config = dict(
    vocab_size=217,
    qk_norm=True,
    tie_embeddings=True,
    ema_decay=0.999,
    epochs=12.3,
    final_lr_fraction=0.05,
)
Rows from block 4, named by matrix and row number. Rows with one number belong to one attention dimension. Each number is 128 + 32 x the weight over the matrix's rms, rounded and kept within 0 to 255. All counts start at 0. Numbers have three digits each.
# v: attention query, key and value (stacked) (model.blocks.4.attn.qkv.weight, 720x256, the v third), inputs 0-255
# proj: attention output (model.blocks.4.attn.proj.weight, 256x240, transposed), outputs 0-255
v.147:127088212176124141121093138187181141128141134162103150145192124126168128145144134134148122101196093145141128077121159141092106170151109068140104122151165087143176128142114123210128128141068117117145104085162100195108098128115116145133128194134126097123146116141142080095116169118110158174147143081136076060131113104173107109134093111114092049114149080217140163110123164116126115060126106079141123116033117114118126135093138095158119165162096093150054169159137132145162096115139119122148054155182153154174133089140087155125123112119131127091153103093109117062140177125137177095134123122122020122133135136161214161146130150062170101093134142161144138130169074157101124128180126132118106126121132059134182166131119097212087105092157129099158120136150128112153134053110144
proj.147:108121143179112173125115115148127159157109098145102142100104123166111192152080150152081134110144114105151079111150145157108155186127164127100172169094090071101132119132135170050077117146132118091131185186155131143113097103193093103156064149150152128141149156087150108124099205130140145175162056111147131146195121151133181173183173104152157085152173114065109125124110151141131183118133129114097125138180127106073023111144086073091101122090152103168136118105095125047053129149128104154170143119000040116069172145125112158125161098068129092076176095072130127121150177134164099186098163106069208156138155173091112207128117145146090145141098142167044097190170087141132177082160128152085108075163183136060121059127106151073159094147106135145120129129161104134148152132103107
v.148:132149091090147138122146095113097118107117072120133111123066098120075080123134130113123129175111155078088131157119160146152143105126149186125127137121081147137075163127139114062170104136149202127153106153101134112135142124149123107108136077157139160120128137094104149143140150154130141099116149147109169193111157157113124151115130113149151194114152188064132089114125109121146129178137117181175136129211133149149164095159133157101140099124187160129233109117136113092061172133110140063097147118122081157096121165121154086139120158154113114171138096166129134182091072090103108117101199120114170130128125093131082071124132129206079168181112089123118116125093160100148134137082111132110133156153112163108054096112118167052118148127073130121126139120105136122130131176138079
proj.148:090087118143155113073160129094138100120153174124120106186157170134156156090154091075148135145138137179140144122101135152149080105153102123163111101168130163136127116142110072151160081099115135139107093124101135101131158154124147173133161158101123085103085132093075127119131085097078110115109192136100112096146149092093132091117151184116123143074111071094139183188147107109098098141141108148158143115132153029126153120141101125119150130156143121108137178172112102150170137126152134099096134150173172147115091140147116156140130162075135163152095177174083105161134088148103101107201044136151096111111131119154126171142145116134164134091176125121148126097117153119124100159106154109138161155085107124169135203145139105131164143135104146142089161146084150162089103146137198
v.149:118091155160170102137111149129107145135153130128129159125135117133084141150079117149120105099122108088111125058128128114161101139135095079127147083124127081108146109141118201138143117122097113145125119102141126162105100163168124094125050185136134116138086099125199115085102143094202139157145096140121102105119104111195110138126125116119119138118114091144095155132133168152132125073133117185147142129121148116150113139069103124146161150154084119134072124144180137207192130054057111141144113140096153114161121087103134134111107133129091122070121170099122151134170126204135202118148114072164138204106117125199171155125119110137128063112156113095107142110137142141095114141100155133168160174127117163166136123143143162255118110109179128094172138122089132121104146091112154
proj.149:120177118136079094193092145179148183127144070132158132093152121166119093152086121175110117137153117073099096163165149087100115150113133159091128178126066101156097143152127141135096158106144152145129166141118156177144109141158089096139112172144155118117178123134116144123160155148162150089124118116126092147104136124140172126149093096133160159167109147115098117110103057121148151130127183089114060113179119203114139158127142122118145154076155141143157116085109146034099105159175159151097067133102137133121143130116134098116144121097068098101111088027145147110153170087121132131094205156114182122123116143061116161126123144110080117120072147149102108124148102113142133098166143175101097083125171115102094121128124131123129184126108106141068083145128140197138165105148061
v.150:146134133140076101124140099138132128146112154119122106119120154127156113110164116125114152138139098150149147160126141088133151135119119119129090191063139143160129120124130067149071140132137125089154161101110108137134148083085134172124156177170134115132173096143101180119119097123049091106111184102153123116125128150167120136205146139147120142111150138134189121095120159097113142198125159126063128093170118143165035133144149141153103132091149110130154131141122105063077187168124123088103137128112107165129128169169104099136128125142154134129140099094127130181117103087151141103178093134106144093125139118132176166132137113166163133097116125120152131134150110127145115085183144148095122059141139094088148149116106180083188095137157132177149125117214132117117108101134179
proj.150:157131128110188157128147126116095116138085116127125088143129116103106142103118154148133097126114126147152103098121097154133103134118129149096169090141179152054163098108148153098126165150097120133155075186117141102110130144164141158127140066112119102143106182126166088123146157130141169142131040141118147107142127137100163116132152107149119133150123161127109166094149119110156149146191046155145134225081113090123127086149101149126090118183109161121093099127157112124116156136133099120119134128113152080105106131134134172102097136153143140148138132201111123120157128129138022148101121097123154180110140155131096111155149138107105144130143120117115143105125109108115117130107163123157164174122125188133134154129129111122092142157137137128117134129089125146133121159100158
v.151:166113201184106102123103114194157160141147155145090129119134102119208093129136126098137181127196121078129142089114172098122078151134106090131112136125158114187157126119117069137140108153089140136162105100127091175119120093093136154121152123171112107116179121158129113116122136129059107143134174083142098127115137133163152130198123112110058108079144108207182150094120193095112140108127146125179140123124128092183141152141175097171057153158095082150079115150138127127138119132156112099121066164152146225129122125148058164121118105158138153135154075117122127109055141094143174081162169092095082127132129089129179129127131097130123094114162087153187145138158131128132131122195135149082090151118116035156132192121122145143131148108197175127123119150216129127123094110116115
proj.151:083111119157149169125135109154102132116114098132110081117128164096122180105099146118095082126079120144123113090147112142132109157133122138125167140070112136127144120135114149088069125109070107119160177224148142161129114106179113095172109141128155102116132205105151085126160151152154126194140095142127147141188145189154134149161173110144135098137117128023098148104143143116180145155160099127104153157202144069064041118188073093108100129121156108145080128121102120110064150135132116172129146149054104054102117132151135138128136115079150138128139113121088127139162161132165083185118118136077218166125158165121115198136131142116103144154127142151041096160160101120131122080140176151110175077139156190089115081131112130110107079176115112135136140133069127141131128141109153
v.152:133105176146122130115104110158144116090139079147089123140093063103159067140141128085155179172182163051068128133109178155075110135128145133137130141166102109163119167126128102062219101159103202132178076126142123138111109098148095106112179059150122147126172102118104086151143193157097161128139128096101122193120161142107177140115111104127088139064150185142140092106148142140122138116124124142249140145174135104153215093189160115121083117154155118151163106149132134108086119110167149043107079146159099210107129136129105149123126130201133132174161050199127104105029106054115108126093228104093081123148138072091112079139132156163110127162137079164189140133122142107143166147111113141075096217139098082140046124123121125087093166099108150107094137156133132126174103116128021
proj.152:058077122192135131073144123119123104130159131136095107155151180122155199094124107067109117136119112173152122096119151161150107138159099122173134113105102130142132138137106093129119066097088109128122146177133134136119126109156134131171127194101145093106084157080098110124117108129095115175131186127115116114190147142126147102169173189113142086081119064061125169167146153115147122118141109147129169088180168007073077125162068085102141140113160070138116187173095118132121153136135118136116158161111110113094122134146106161159144131029150138123119151131070108163121130152148121148192065129120131128114166147177134209117146110143173113109157133152071114151156102123128121131150140119116159100122133130110158141134121134118146088138109165149120180152071133131099119137127185
v.153:070118077073138097108172137155110164056158093090166056160090122094156118114117129113160153126078158128126119160104082167071151082108097117173101101145111115077124092126098153033177109168140148113105161164145159060103132116139119127114147094115126174222063122124062168168132128153101142113108095140088115210137122094098154097116182163099098164089111217107131054087129142119086101142149142107189159145199118114159110100128126141127177127148128128120137072164140107179085180130104110113106116170067142084088135116138150089135131133184163116159128170210130129128122075110141085147125136094094219113157170082074100104152126131162111135146142155159170201098052175063176201170058112165189143141165141180139036135120129141064082098162098147129114196144131136129156145088193080
proj.153:120108070195154098063127156099132110158162135122143121148180141132096128096139126089122116126133102116060154147090179153138094110140085209148126124128122116164116158129108102159154089104117117153111089133089128157130130127145168118136139163149110103126077148101099044125079120099061140153104144124125107148149129122079190099151176197085168157127118062158131186148156203088105142143149090152167160073078118055141170111115090091130112137130118120108111156227122132065137166164163128113099149125111125137110138139118143158169122128083146107126094154159136116162111122118132139114162130109153120145099092131167122255125163053124158157116195119117130165120103111089123144161148139099169126098087133139127167204104108134128125171122149132136073140143087144169128157116142113
v.154:203122151129121086123144111119140124126112160120166132123132123101129135115126111116134147135130106177134139115133144125160108138115120074126125143135157123116129130122135134143113105139136140118162193026135127137115125148148100150115101109143132122130130066121131124109128109090158093110132117116119147130139123076132096133160148142158139162100122092097114131145133160141124145124120158200113122130161136126093123141118144120144164133116144119127122099163137113172155140137141122107126101134127106157162121120143133141123126122138133123119134161121136117122105137113126143164143098120137138119109112107170121152141132126163139121123118101150087133126136163124146110151114135128134110149129095122140105111118135133128161099134103068138111137148138124151153141103129131
proj.154:115128101137121137134156125168137126133147122136115119130135129149135131139130132118138117136133133090118099143120121122103158152111112138130137101131100131138130114134125146129116162139128145149108059192115143086137123127135125112148106129128109108141155118157137142126121117142100144117122087125141146102098130127115161118124106106102148108118114160153123138108122112115147113138150110113136118133129121146138143115136099173121111110094151123118116134102125150138147124121114136186112139136130151111105115141111117113138116122097102125109124128106127136124153117127114128143114146136117150115093120130132133103111136143101126099133096148112147120122116124120131136119142121141130146085130157147117145154165131118135100153138133156136109131125119138134141139112132147
v.155:155183112094080166113125100128149137146140089150096108115132169097178135104138124100147128151153144105135155154135142115148120123083173185121136124132120144113112161137142046109106125120138156111117108160109123114153158118087146135145214039098144144118194188117068118173160147176103114108098179109141159182133161179067118121126147121162152111140109175143141111137095055124144180153100128100150103141179120118147185145173186089141110105112161136132180142093078119059047129195189162101130154110175093171125133187141126148146150107124147106177146061177141092106008119029128037159133181183060120053150138114071048100128148153137060213171085115172169109148104144112143157128149109100098077116127094091104085134109129084000121150135046147152064113132192127135149118172138073
proj.155:146074158077159177057181127073125116124141171151050118155097128074148144127168123114191171098110152141159116084147090169124178083182112092139110049076189152153180086154101132082146098152086067085126159099179123086111175083071161160151087080132099150122075117174100164101141086144138111152096161184134181108136160124158048137112099100129094076089103155104116087138137167126142092124099190170157220111104214139071094147094119141151174122189108094116085119113131130239191109037021102167153200122188092093154071118118105116150113170175172172178117166192070113090123081212122174131098056082146088153171155114214147000119121145137155103148161119096153128148115182161113095164084081113130143150139095121124151055159147123168126073089171160094225177119111143027108101158148188
v.156:131097168167116132126140152199195154105130166130156127153161130111195151137191137142149106089129104195174128104127134158052139145148114095142099118138194106111190131136119127223118141148123086096133130060150133149111107146112149167153137167129121103125146122138102108122130126116109137158141126122138081087138096095121075110114128127101092055168135066173148171121119135104114103076133130027088126120017114108056085153105125107139126149142097107114068166164131133150171081133144130147144076166147162109166139097140092132127126109117134139115147168103119111058172199120123134113130055125128067048146136158118196148164129139058171114097140176167133148140142093159141110128172127136139098088112144082125197151127122068163103102112127113100113124132141128118167130031127165
proj.156:156154123175120185109077121114120132179110111120115157083099107177086155168104178148076142099128118086091111123104106165117191175112168127128170157100078065079126150122141170078090129161174117116125147183151107105124095090160115067117072127165128189168163140112179133129058194113113114178154023111170165137140094141128163167159195146134168105145187120149131103125118189153116147084118085115107145119136068119121068096122107096110072099087110104136118112150148144102053141151114096147191182086043041137112199145125137146135131090114144086042182088101185133133111146131180109153108184097057160153118127160103109187123117108149099173160111130123099138182133126106126213109155113129127099084163170166077144091084061166090123139129157143146151110114203099108157150116110085
v.157:166163057066143112128161092081081124143119105103168105106097146132092112094094121131091145136063140121116139169133089117220144102104140128123136144099104149101090110115131119073083110136143150104114200159096147114134165133110129113114108106121118153147074153107124182138133097134153093086106118169125206172131141131140130140170175138153169222107110138052115083129103120137131145200139134202113134136226132145168105121143150159134161122103153148126186066092130099121079202139118114125109165103087120128111121165139179094134137139095134109145110162136137134188122088120146115169131132125130228156116119100143044137104137097208092163153121089096089129111095182088131128129086128123162141103140122156118078104119132166062152112170113130174125142115151129131098158199156139
proj.157:137132121095155099124166148113130118117148175122141111156172116102120047118159115153184150141130168117086145155125124109115088072137090180101089093171173170187153107126131107189187148112108137165108062098100133101138168144098151146120164101118070093122099126167097096123164083107099148097091151153118108121099147132086126092085075105103101168133088129194140147118135096097112107178137121145180097133054142153189251126093142162173142128176108189089104127145139110125198115111146167113081095155191198122154087116113154102140087160177094159176068152202115137134140093118086143072139103124185094114117082088135142084147151117099162139124169124079203154072067152119139082165100153121173156161080085124199133186156164086149129182113152109090104116122064156174120124126152148
v.158:094178058085107153130192148112149130109118148100178092146129185129146198127183130153156087106068127218222131179140093155068182105121148200134114118139134150081140129140126127169095176115203082105078134138125150047146152152111178164149162101077149142134134161119054152164157082137128117106115136163126123137135099123029079114083148157135158078236116136103132148157110073117139100139126152029023111114070109144048078148117107127099167110099133157084146156123095125113135100169116153178137191122120127030123138140135145104144148130096151133163114190128138117109186153113109043150111035181111174013142133176057095123166130150061125181122090218151114120138098117139157119127115118116161124048113156172101157124132127067033135117155046115143085126113115124127151134142147167
proj.158:239158121077140138107104150078140116164108173111143170118097076135104083158171157130143157090138136094078169149080091139140182104121146119139108111142170110097117135118147136126178144177192118123122074052108096089127136135070166139070127061170097196169135071177142177120051131110097111114115094126160173112048093071128075144100124166121136172123163159227158094125123189134072096096093121132159157118027076185187181108081180170154105099144077137100133092146169152224159114110084100108159176047182114167170153129104141119129110128227167108094139127189204133113085081150120163084111155095144048127135083104164133046120118099144124152130138106087209173123090194114118186172087077087165086176135112120145146136089104153158113168099174132117181106104231122074135127113137089
v.159:164130142117144112131127132096127109133110129139121136127115125107113132122128113131160134137121120136093143120134149124102131133129127115128108163103135137121125125128134121120117124130141159139165178127134121142134122115118115108138120153170150099138143105114128142140129139160088132147120160120145160119127140122150117123114145132131162126107119159118130130086134142126111135161116105123103117136166127128137103095147136148133107120126121133125126125138123107121138122146123149097137119120111116142124126154129138105130124123120145121102135131119125122103123129117131150145159121147112103108125139133157133162145150129153124144126115122153124123134124130129124131114129116135113121116128116144113121091125123135125130111139132108124118132136138131113158135100126121
proj.159:120117127143106122122130130119126117104120130130130126127129109128108142127129133120128106133132132117145106121126133144129138125129121117114155099134102120136138131117126153116129137149111131135118123144125132109130124130121128140139111093110118178132137134154116101138130125100152129110136109138125105134118112112106162127139143128123125123118137117112118134155132109137121125146152108136139131131112130134122150135112119117109138128125145135127119127108133129146130119123120125145127113124123142130140120119138123145107132131124127124131125132130130131126130104124122121129083128075134143132131119138135120104149135130136155115126147130129139132125128142124137124136133145141136131124138146150104137163139121138133138141133115147121129138139115121126120137147134137
v.160:190131127126140135108163106128132129129131148108161107130126099150148130121136129123145237121173134159197106147129137128156094124114162106131164169193134125158130133101113110116125111167144136142131175086129099071125145141137116166088089036103123152122135148142122106122169111110191083098135090117094125130111146084077147118158128153112143145140139070166126115183111137109143133106122182132124143123141124114065215115168148131104127156106108118133106077126110111176164111157189088175134090130153145164094118118133116162124130124090165144120121163109139120073081164101120136163077155175139106135131107089110054117112127096084123117133127085170129135132136144113141145164100115105146063171112115064177082106108138055071164145141089150180070138156181109120098152207134096
proj.160:109084118133123153124156129157155123131152172133105152160123143100115121164136125086117101129095127106044180156109115143126162131124097103150099109118161111196128147144123147144111146087112125115147114165160136098126136104112136092159088141144116069126169091128129120119084125154081124199121134110148177123149128196145072149101109093109113111085138162140140147091132179138114118130136160113153126150184107144176110166129095158139122084121162110138123153122067146180147093094045169127126145131100106088110126133113163094124126129101125103135136116175114123145170129158117163142176096166120131078113116128135193143088132127108164112125114154111184093142137131120130125078138092115110117063157128150126171096170121135160107048136126085117212142092112120130142160051146118
v.161:124215112123052169150116130088161127180137120146077144115168232110162183110138105136147079124141130123147164136159134087144140144085170181097149099098116142076127170170159061174049172070153103127102091173097123128184157140063172133184237097065148110099195203101088117164144132157106109116076187123182142146138139201087084136121142124179165064164068158157122158163100022166153185151084105084097072137115135132159139176145178053149103108097143144091163171067064147027085100171175178133158197088182110147159137200128123166136167103106110120149127084158149097118047127076125041166178117183079114051146130163065080137126139182116071195155082158135148088162120132147112127100186130073091108077106108107087150166138138097020138149133084130131085076122169126155145085144113148
proj.161:172132172045120150146156118110130132122110129137104135124089102094147115144149141163174163102122154119169116101153082123118178114136154095113116093103166141124151103138126146103131144167136098094136165092170123107124149112084139151109105058138114183143130102176138201112170122154191112095114116157134161128085136110161040154101079064147096095139119186136116054097104112141155107116085187136124158146094162224103125141099172158147159127161091136117111086074146137229156096074068099158149139123176128114174108110109111107130123142212139150156137133125126138070119111170114154135061127105137114143168148102153126000125102158142104105156112117112144125137116165156124109138090081133127118156149114108127114054137143133152125095108159144103198125109171132056136094163133139
v.162:141087174174150122137107143136142120145118174148127172126166108154103137152128130137116119105150100144129112090134144122134107154162105095121136137125159120163144117131120154185117138115106094147144121081142115172121110139151114133117075196148122095097141094152186097086113114084158129159154127111136101048121109111164118123122087119112130096147154052152116180142149167124131102089128136139098128111046130130087118136099094139125126149142092109138066156147135140158207089102119114160148098126134143127154126089120110152117112122105116149084114140051116141111194166192125196105133094129181060169114112146178194163114121106078180070087144119109103118123181088162099085118156145125128132130108129104146203129138130119249148126106180113121153112131101124121108131106101165
proj.162:116165148116095143200096107180127163107093090131156144087089107157131131167091134164094109137130128122165104133147114091115155167101168079112154167116106112088111133116147161105080174135151159112138163143149132133130104132140079100125118144132160141127192113136175166150139162156181134114163087106136134139118112137161137154120113073158116119150151183105130113102103062165142143101120151090085068183196111186118086157156149138120118115091149131159160113045129135111081106137128139140154090115086120129118146125137122101069145102136100109103169077068151140112151173102148110146098179150078167103137153147063132113122098181118085109141050149162098098139165112148136140085138138168083110114174146141100101068134128132103130112148093105143140096124178099128148132114109086
v.163:050174123132089173121109159157168147114166111143080113146163174114181164147150132126181079135154140123184135130118139114046143125117141195128106086155115122107141143149127092139154167107142121145094059198138113072147128113111165147154254089097163130128186165127062113160140143177049147131115192112132052151129124168069134115084096124122103038167117188186154131125120059111130127089109085000133098129077125115171136136124136092129118123139135126108131181117099148074099086173134161137130158138173140106125141139128099144137148120165137132172135084174131119092108122085131066102139144179069112022152157142020143098168122178070112159132105191160180113142112097147137165133168108126098134096121139136111138168139116080052085149118079162106126116123136140128153096120122116
proj.163:221094141088140152051139129047134106144115150136095126120074140089141184116150147109152137076118106151146170080128121169165147112134148123153124140081177103092121113139116143029130071183146060065157179070141111171102124112107167186096104074175162205146073144118090161095094143133152104146130130146123166140112114053169048158161182172154145123129162130070111077136133242128114138112086177154120230105114138084037054092117159105114149166146077098133132077147116138229134129109078063115165213071108077138135161147114094199159165135161215129122143155137141131112086124176148126161095113072142106187179151126207104079135119101198105140119162090144095140170148172131115147139085062077142102178137123110082110060071117173138143092126136127125182157133187125002120113169114142
v.164:138111093069168120108149100152091147088125079102157078136079090119100077123125136105131150155103153108094124148103134157155127102132126156146106133144105130126070118120127133041176084159141199116138147151145123119109131126161106140076111086163134170159096125115100171131138133166134128100120131130095131180102145121125152129146151125124124205089165174078137064095123152091148109168146134177196161145219126126140138081142132180105158131141146143137194072147155093142088205132099102074101111151116112129071126118129155079134115151154144109155130141138124145173132068126126124103110187108137198160125145061132099084127120083194103129158153101148117150109091184086144153156054123151147131158165136164138039122094121179075113130142091140159137177124116137101107174149153072
proj.164:100103092185151105067141146107132111134157155114136113161170153144110133101133111089120108145138115145099156150097173149137072107141092171154129126155128138149122139135107099147155093089113137150123071136081129131139138150153157137140157176128126074109081143092084057125093102086063134142108161114118102124160137120081184100134168192106151169110121072110138200171160156101097129145157094143148140098128132026137154121140081111121122127141152125110138170192111113076138152153165143097096131133121154134095115148138125159140127147068120130141096163160112116179143119119112113115177096129140120132090100144143133255136156092114157155102182130122131131107127123109131121147130152113137148124093123140138153195132120120116141165133121119137066143154078148178107140122141160
v.165:117118078077159109101151099160085148063143068111161076137065085110102069113111149111138152167104164080096124152101126157133128077124114121159103125130099139129107107113119138028194080176120199121134148155118152100096147107148110105093119084154123180174080121128079160138125133151112150113116122156089153216123154115129154131124147133122117219085153215084140054079129149103096114165160129161201166138222119126176145099138130166134154117143168129144181071143164104148058188120097120075071108167087112132094115138138147074146105154176139118176131118198117151152112059089125123117108199087099213139135146076129094083137133118209091162171135106134142159087072174073183161154065103174149146164171115177133012104108113153084088122137101147113146185122118146122132151133166068
proj.165:099096089184170107066137141106124112142161150124133106158173160135115148097139104082127120140133115144092143137106170149145080111146095178146120120145112137148126136136110092155149080098106131149113088137087134137126143140150146132143141173124119080115091159079087058123103115092063135149112161133111104123163140125078181093138175194102153149111112059123129208171161160091101126157159087144165137100117130015133156105137089095124124140135142125112117162207114114076134166162166138105095140147109133149108118149137132160160126143049139127134093160166104108170128108120125108117187091130142123133100110137156117255139161085130160154102179127120134142112112120097128126152138167100154149115078123140139142210127119111121139156137116135146068148147068151190111144122136139
v.166:118105103140165078133129131113059118125114147092147138119065089168074096144109123129094173129104126101110115099121118108157125124145116115121145149105111138189104105104132200090144129125145129158128139133124111104108121120151108122079032139155136134128068072137217165092112094097166119103146094139104106121095126134151165155169116138120119197125160102098123132140152206146132118133144175231119165114183146141132093121127080161098125127137105134126126075146184125166171158083051096138101146134060111111107110107120140125105106159135103160111104169082133169192187085220123199102120126064199190239092108113168133141105109072176139046111174111069103129106155141114121106125093158141144163178126151179156119117139129218242185143130215142155187143115088128119091131176114138
proj.166:106178116139097068230117135194127120095123104102210092122166156113132087097094124117088049178125116154091159176144164044165046133079117144124112168181119171100087161114150085219126175071121182182168063121059146180154111193159105145119204190102164057103172141121135125142144094135143137109119176103102080122118129119151145103112111153129128196137101147143144178113142049110148114172168083105104032169171089125208171123179148168117098131102187161126166145119106122099105160178223164091054054157165229126123103137134151098073140135109088124147094118107128141178138146061094074114179158231144140096075111142080152187119150130088112115097105137150127112065150094096145080096138187141148156136128137146155087222118155109132085148180071076153035087147100145227100119089120113
v.167:137139129131144125122139129150129132117148128118137105135142130141158145140153132115149160121144119144146117112117132126140118126117126153127138095140146126139120126114125106151136120133142117138114113096150109116124131129128119165115112067110121139114117154126124119118144110109154109114140137122119091138126122128099119123156120133126113116118140100170131133153125151105148133113124145148161137114116133109114143141109137115138147136150130118127116094153151116132153134138139099136133097138148104142149116111139112137120122130117135144153125158126130131142111132142123139126132114118139137132131130116124121109132124117095106089122132120142116129126131134132140106149113145121132139150116129118151119147121136105103154146135113146144122129125129113146122139158124126
proj.167:136119120127133129127133123145135124139127138124112123135135134130127121128121123123106112127117124123117142128126128122130132124115130138131118140128148127125123134132126128119115144115122126122146110140107135114135140121124117110144139174131118091125145119129140141119112129152101124138115109121150150132117133139143108131118119128139132150127124140104136132121123135127132133133121134123131138132155108114135124127147112132131115132106114121127124132125126137168128121109124135148129157121121156122114131125117131118144128130114113126119134118117130130138161132134137142154153120166115134115114140121127135136104134138139104147121115128116145118132127125117128139104125118132129121103133121114149147122130133128125101143127136124120119127116145134132133122120128131
v.168:103164061083135143134182119092102118104112102103158105120075135131081130119118121125118110143053155119130130179131111139135166093111151191127138128122094151089091136132132131065139125125184150121121115163100156076147150144146149105129141088119143158135112149099102160167148111143145129097112130164113170192130132150084125142095160133137161170154127182058120093132123088130145128190134131135115128133197132144131122103145117156095162095109160164107218121110121120129074158144111141125113190104080098098083132162119162084137137142137131117170122162163142130186130097114116073143105139135113210099129127117104068095128132126154097170159113124114114121128076162105147134132065120127147140113148122180105074095125133145028124128156068126140091141124110129126127115163154119
proj.168:144129105110156107079122148086142106133139160118140132168153122133135079108184117091165147129144138149096163136074119137139101087139099136157095102168160156154121133127113077176183113129144135158096089089092116105133155134082165161105170111129104131120081104149096137124115086106085120088099185134115125116080126083096109092106113178105118174090113100164152135159139129117100094125128122150171142112072126117162211139106147151151143129163110129098129140172145127153194123112134139094105133125230187155149106118133135132126112147164134148150085154190129118137107085138106160071165090135176068114110092094158132102134136095126162137110184111100199160082083167109121113180101123099161129175092100116192153202128123118162141184106156125113132132130122145131109122139151145
v.169:098134154127120165141091124139141121149104116164081130122151166098110123118142139125117035145115124129071134156125150135116160120148105178127077108089145153095111136150153067172135120095107140147128089168109132208156119110113155115175196228189117100118163185130095149150094151193026155170109223131185138100146142169188092118095111093116134085119114194126160136027127086072136114186134024070122099141094123150189084108109132131154103109120161140124159198116110135040034152161142135098125145129156121125120143148116133074146124127149119108119135057128112134176146124102127130072185135148094106093141150162166216108121129138136119169151110163126101108144113085153113124102180117147102180060143144166079188158111117161111071111120126112071179105105107139131134093053111162
proj.169:108111109111169137100139096050099130114080132116118107145103123169141162086140128148144152137134122186234110080121118180127086126140164127124179127142125145076131102101115146031121091175139119088090179106142116112122131149126145174090145022112141189133069153082125065137189146056151113072161085139113122154159123090067154140132199131168108127162148063029112119218150138152080148108155077134115155121082141061082109091153145052104131152198091161118132071145183082078126130135158098090180125107078147153140123132186102223127129136137133174169156180148115114109150113136131073136078105064132154191156137133093046195199107152171087193145188101139104149122117175148116142163089165121107133190093098131167087146121124123081179198133134154132079145141139119133125085238098184
v.170:120129090088153117104143091147086137083137064112137089140066091116096061123117143113137157173129159072103129144102140140138128096126131131145105131137084134147099123115132142034196091169121214121139137169120125096107143110138103116081123073153137172159094125117092154131128142156114144105118134142094141198111158138123155141143132129131122215080156219098147062093130145110123125164150127167203161133226129133194159089147137157118136119141169135146194073133156109125062187126089118068074119151113098145090112146133145087139112160169141122175134097186120145158100047096119126112106219099104204150120139073127092082132128119200088151170135106127145144096090170082174156145078111151131138172165124167130007113114113167080101134134097148136153174122121145118129146166148063
proj.170:099090098178165108074148142106130109134161156128126104165174171127124153094132100080126108144136118153098147134110171146146071109147101170146115122152124144140129129139115090148153083092100130143119082134077137140123144153150149153143146167116125072106086158080078072117105106093067137147109177134108104116164142120090171098141165192108151150106113059107129210174158156088106129159161094147160145101128139014135144101139087099120129135144153124115124163197107111092143165154162132101090141149114140139103108153135125158153132147052142135147094167169094109171132106127117102124185084137143120136105116139152124253138160095126160146096180126127127134109124117105127113152132159103149159125085123136139138206133130109126144145143102139141070154147072152184099135126134157
v.171:131126138128113134137132114153162133125088145133155131148143180098135136110203139147106044119086097218125139136128148162091178136162106112135069124075189148094152129147138089249093133126128110090136122087113154197135123135078143157172152214151113090116132159110087156129106121123076149156119189147164144068146110116154017124117134118139134087138126110107154157068128124098123093176146085071049114117033106160088028144091114117149130122121163134110132185135128123077111122145132141109131110142148120110187125137151122074150124128108116127123148149084106117166201163109108143104168038121126100057139138187156214152152134152104160157126107188130077117134134090156129077102190128141127149039132138122081235169120107131146095083121133065078170117105111135132176105008121218
proj.171:146144130119157190121130084074115103172053157106139150115109085215103152143134175181090174113159161135180067106092089178114149166119207135102183145168073120000144106101155160050128128210206150109096100151131099040132132150146126113060106047143088203188130119093190139133118173062102106080158000132158155116123086106045193160109190126142138109180195084149158122201122116161044129100134000112109122166043070106153140052126147103105050073159068185096111078157198098119078158144167068119202155110043109183119151137138122187129109114149123135078190127150173121091138085144135044137098166077069152178116129126081040169170094145183074230159143103101127154141084168135130210157109154128150115163115138165163117166104086127044165212138149175146087106113214112175150084212079154
v.172:159120091131144132115145144117122126106127147110190122136128084142102150127127148128126183120144139185177105107142108159150101123124149072131171135173145125129135131102134166131116124155134107129116175075135128080121140161161118141105057043079113157121070109140128108115144115096247104106138025144089138127134134058092133131124128162122148158162122061096087123222123112145119137080133192147125151146093132129014196147145104138091144135111135130128102070116119127181195072114161125196127089127143154093142120092109136169119135132088104137118104185134141125039143157143102103190062119144180134167122100149111047126118116134134131124147129122148097141127141141127158123159084127096162088189117125119171107087124140064141149149138092105142093139147110116154101170207138117
proj.172:135115141140097113149128124183145103151178168137130167127121143140125085168136093094134128140120129090057181191126140108130177143113120122154091122131119112169110143154132136190143133108157150140141072102144113100140129120095124059130100200146123076139222075125156173134073118156092108146113147102151149110100127180147085121086080103098146114096125161242155142088121152135115100123089162103130078106169105159205144145103129177142116084088138120130138163139098160165137107133074164113135141131128072163131140153095143056166117118098106097104134120119151132148113108127102162128175155185122084054113120109144186134074131124090150078131071148111214114136126125134131139102156070118122107065123126115112144129154125128159106061112116137138164131096155137137148148025146070
v.173:131116089109144123124132143110118137092130122112172139145121100133126141122127135129124167122121144173153114101139113160119114125128137076131171124168142131140139129114130176123124132147139111141118133100127154092117129156146108129110088028060115153119076097123141094120136125081206132106140041147088136136126125055081137137116125157147138157130124086095074111204143133183117129082135189149154150141084126124041178150137101125090146131141128131125112093111125140170196055099150143169130102129136146106154115093120128178123143134108102145144111175145134119070138154149110096207067110113177118144123104162093040129127124158106117112146135130144111136115138143117140119156089122104145091190112106099161113108140138087149127158128126098132098141149096119147135150168135109
proj.173:116132141156092119146132119173151092150164161138146163113143143130122103165142119098120141127124137112086145171128146091134160134124123126146082147121092113149113143148129130205142120111146144136137096090141116114151127108104126068123116210140125115136179081137136178132084109167095096148114156114146134104104122185148099124095091117079140104098135150219167140108111138126117097131073145117124099105156118156166146152119137172134124095075143115118129176150100157172129138122110133135126148142135091154127146137093135074156124115109105103101128119094142122129087105136117181129169148174129109079123138110160174112070121120134158086130084143114174111143137106140150143112161077117127114082135132110109144115138118132132112065117114136139167126107154139118134125066135099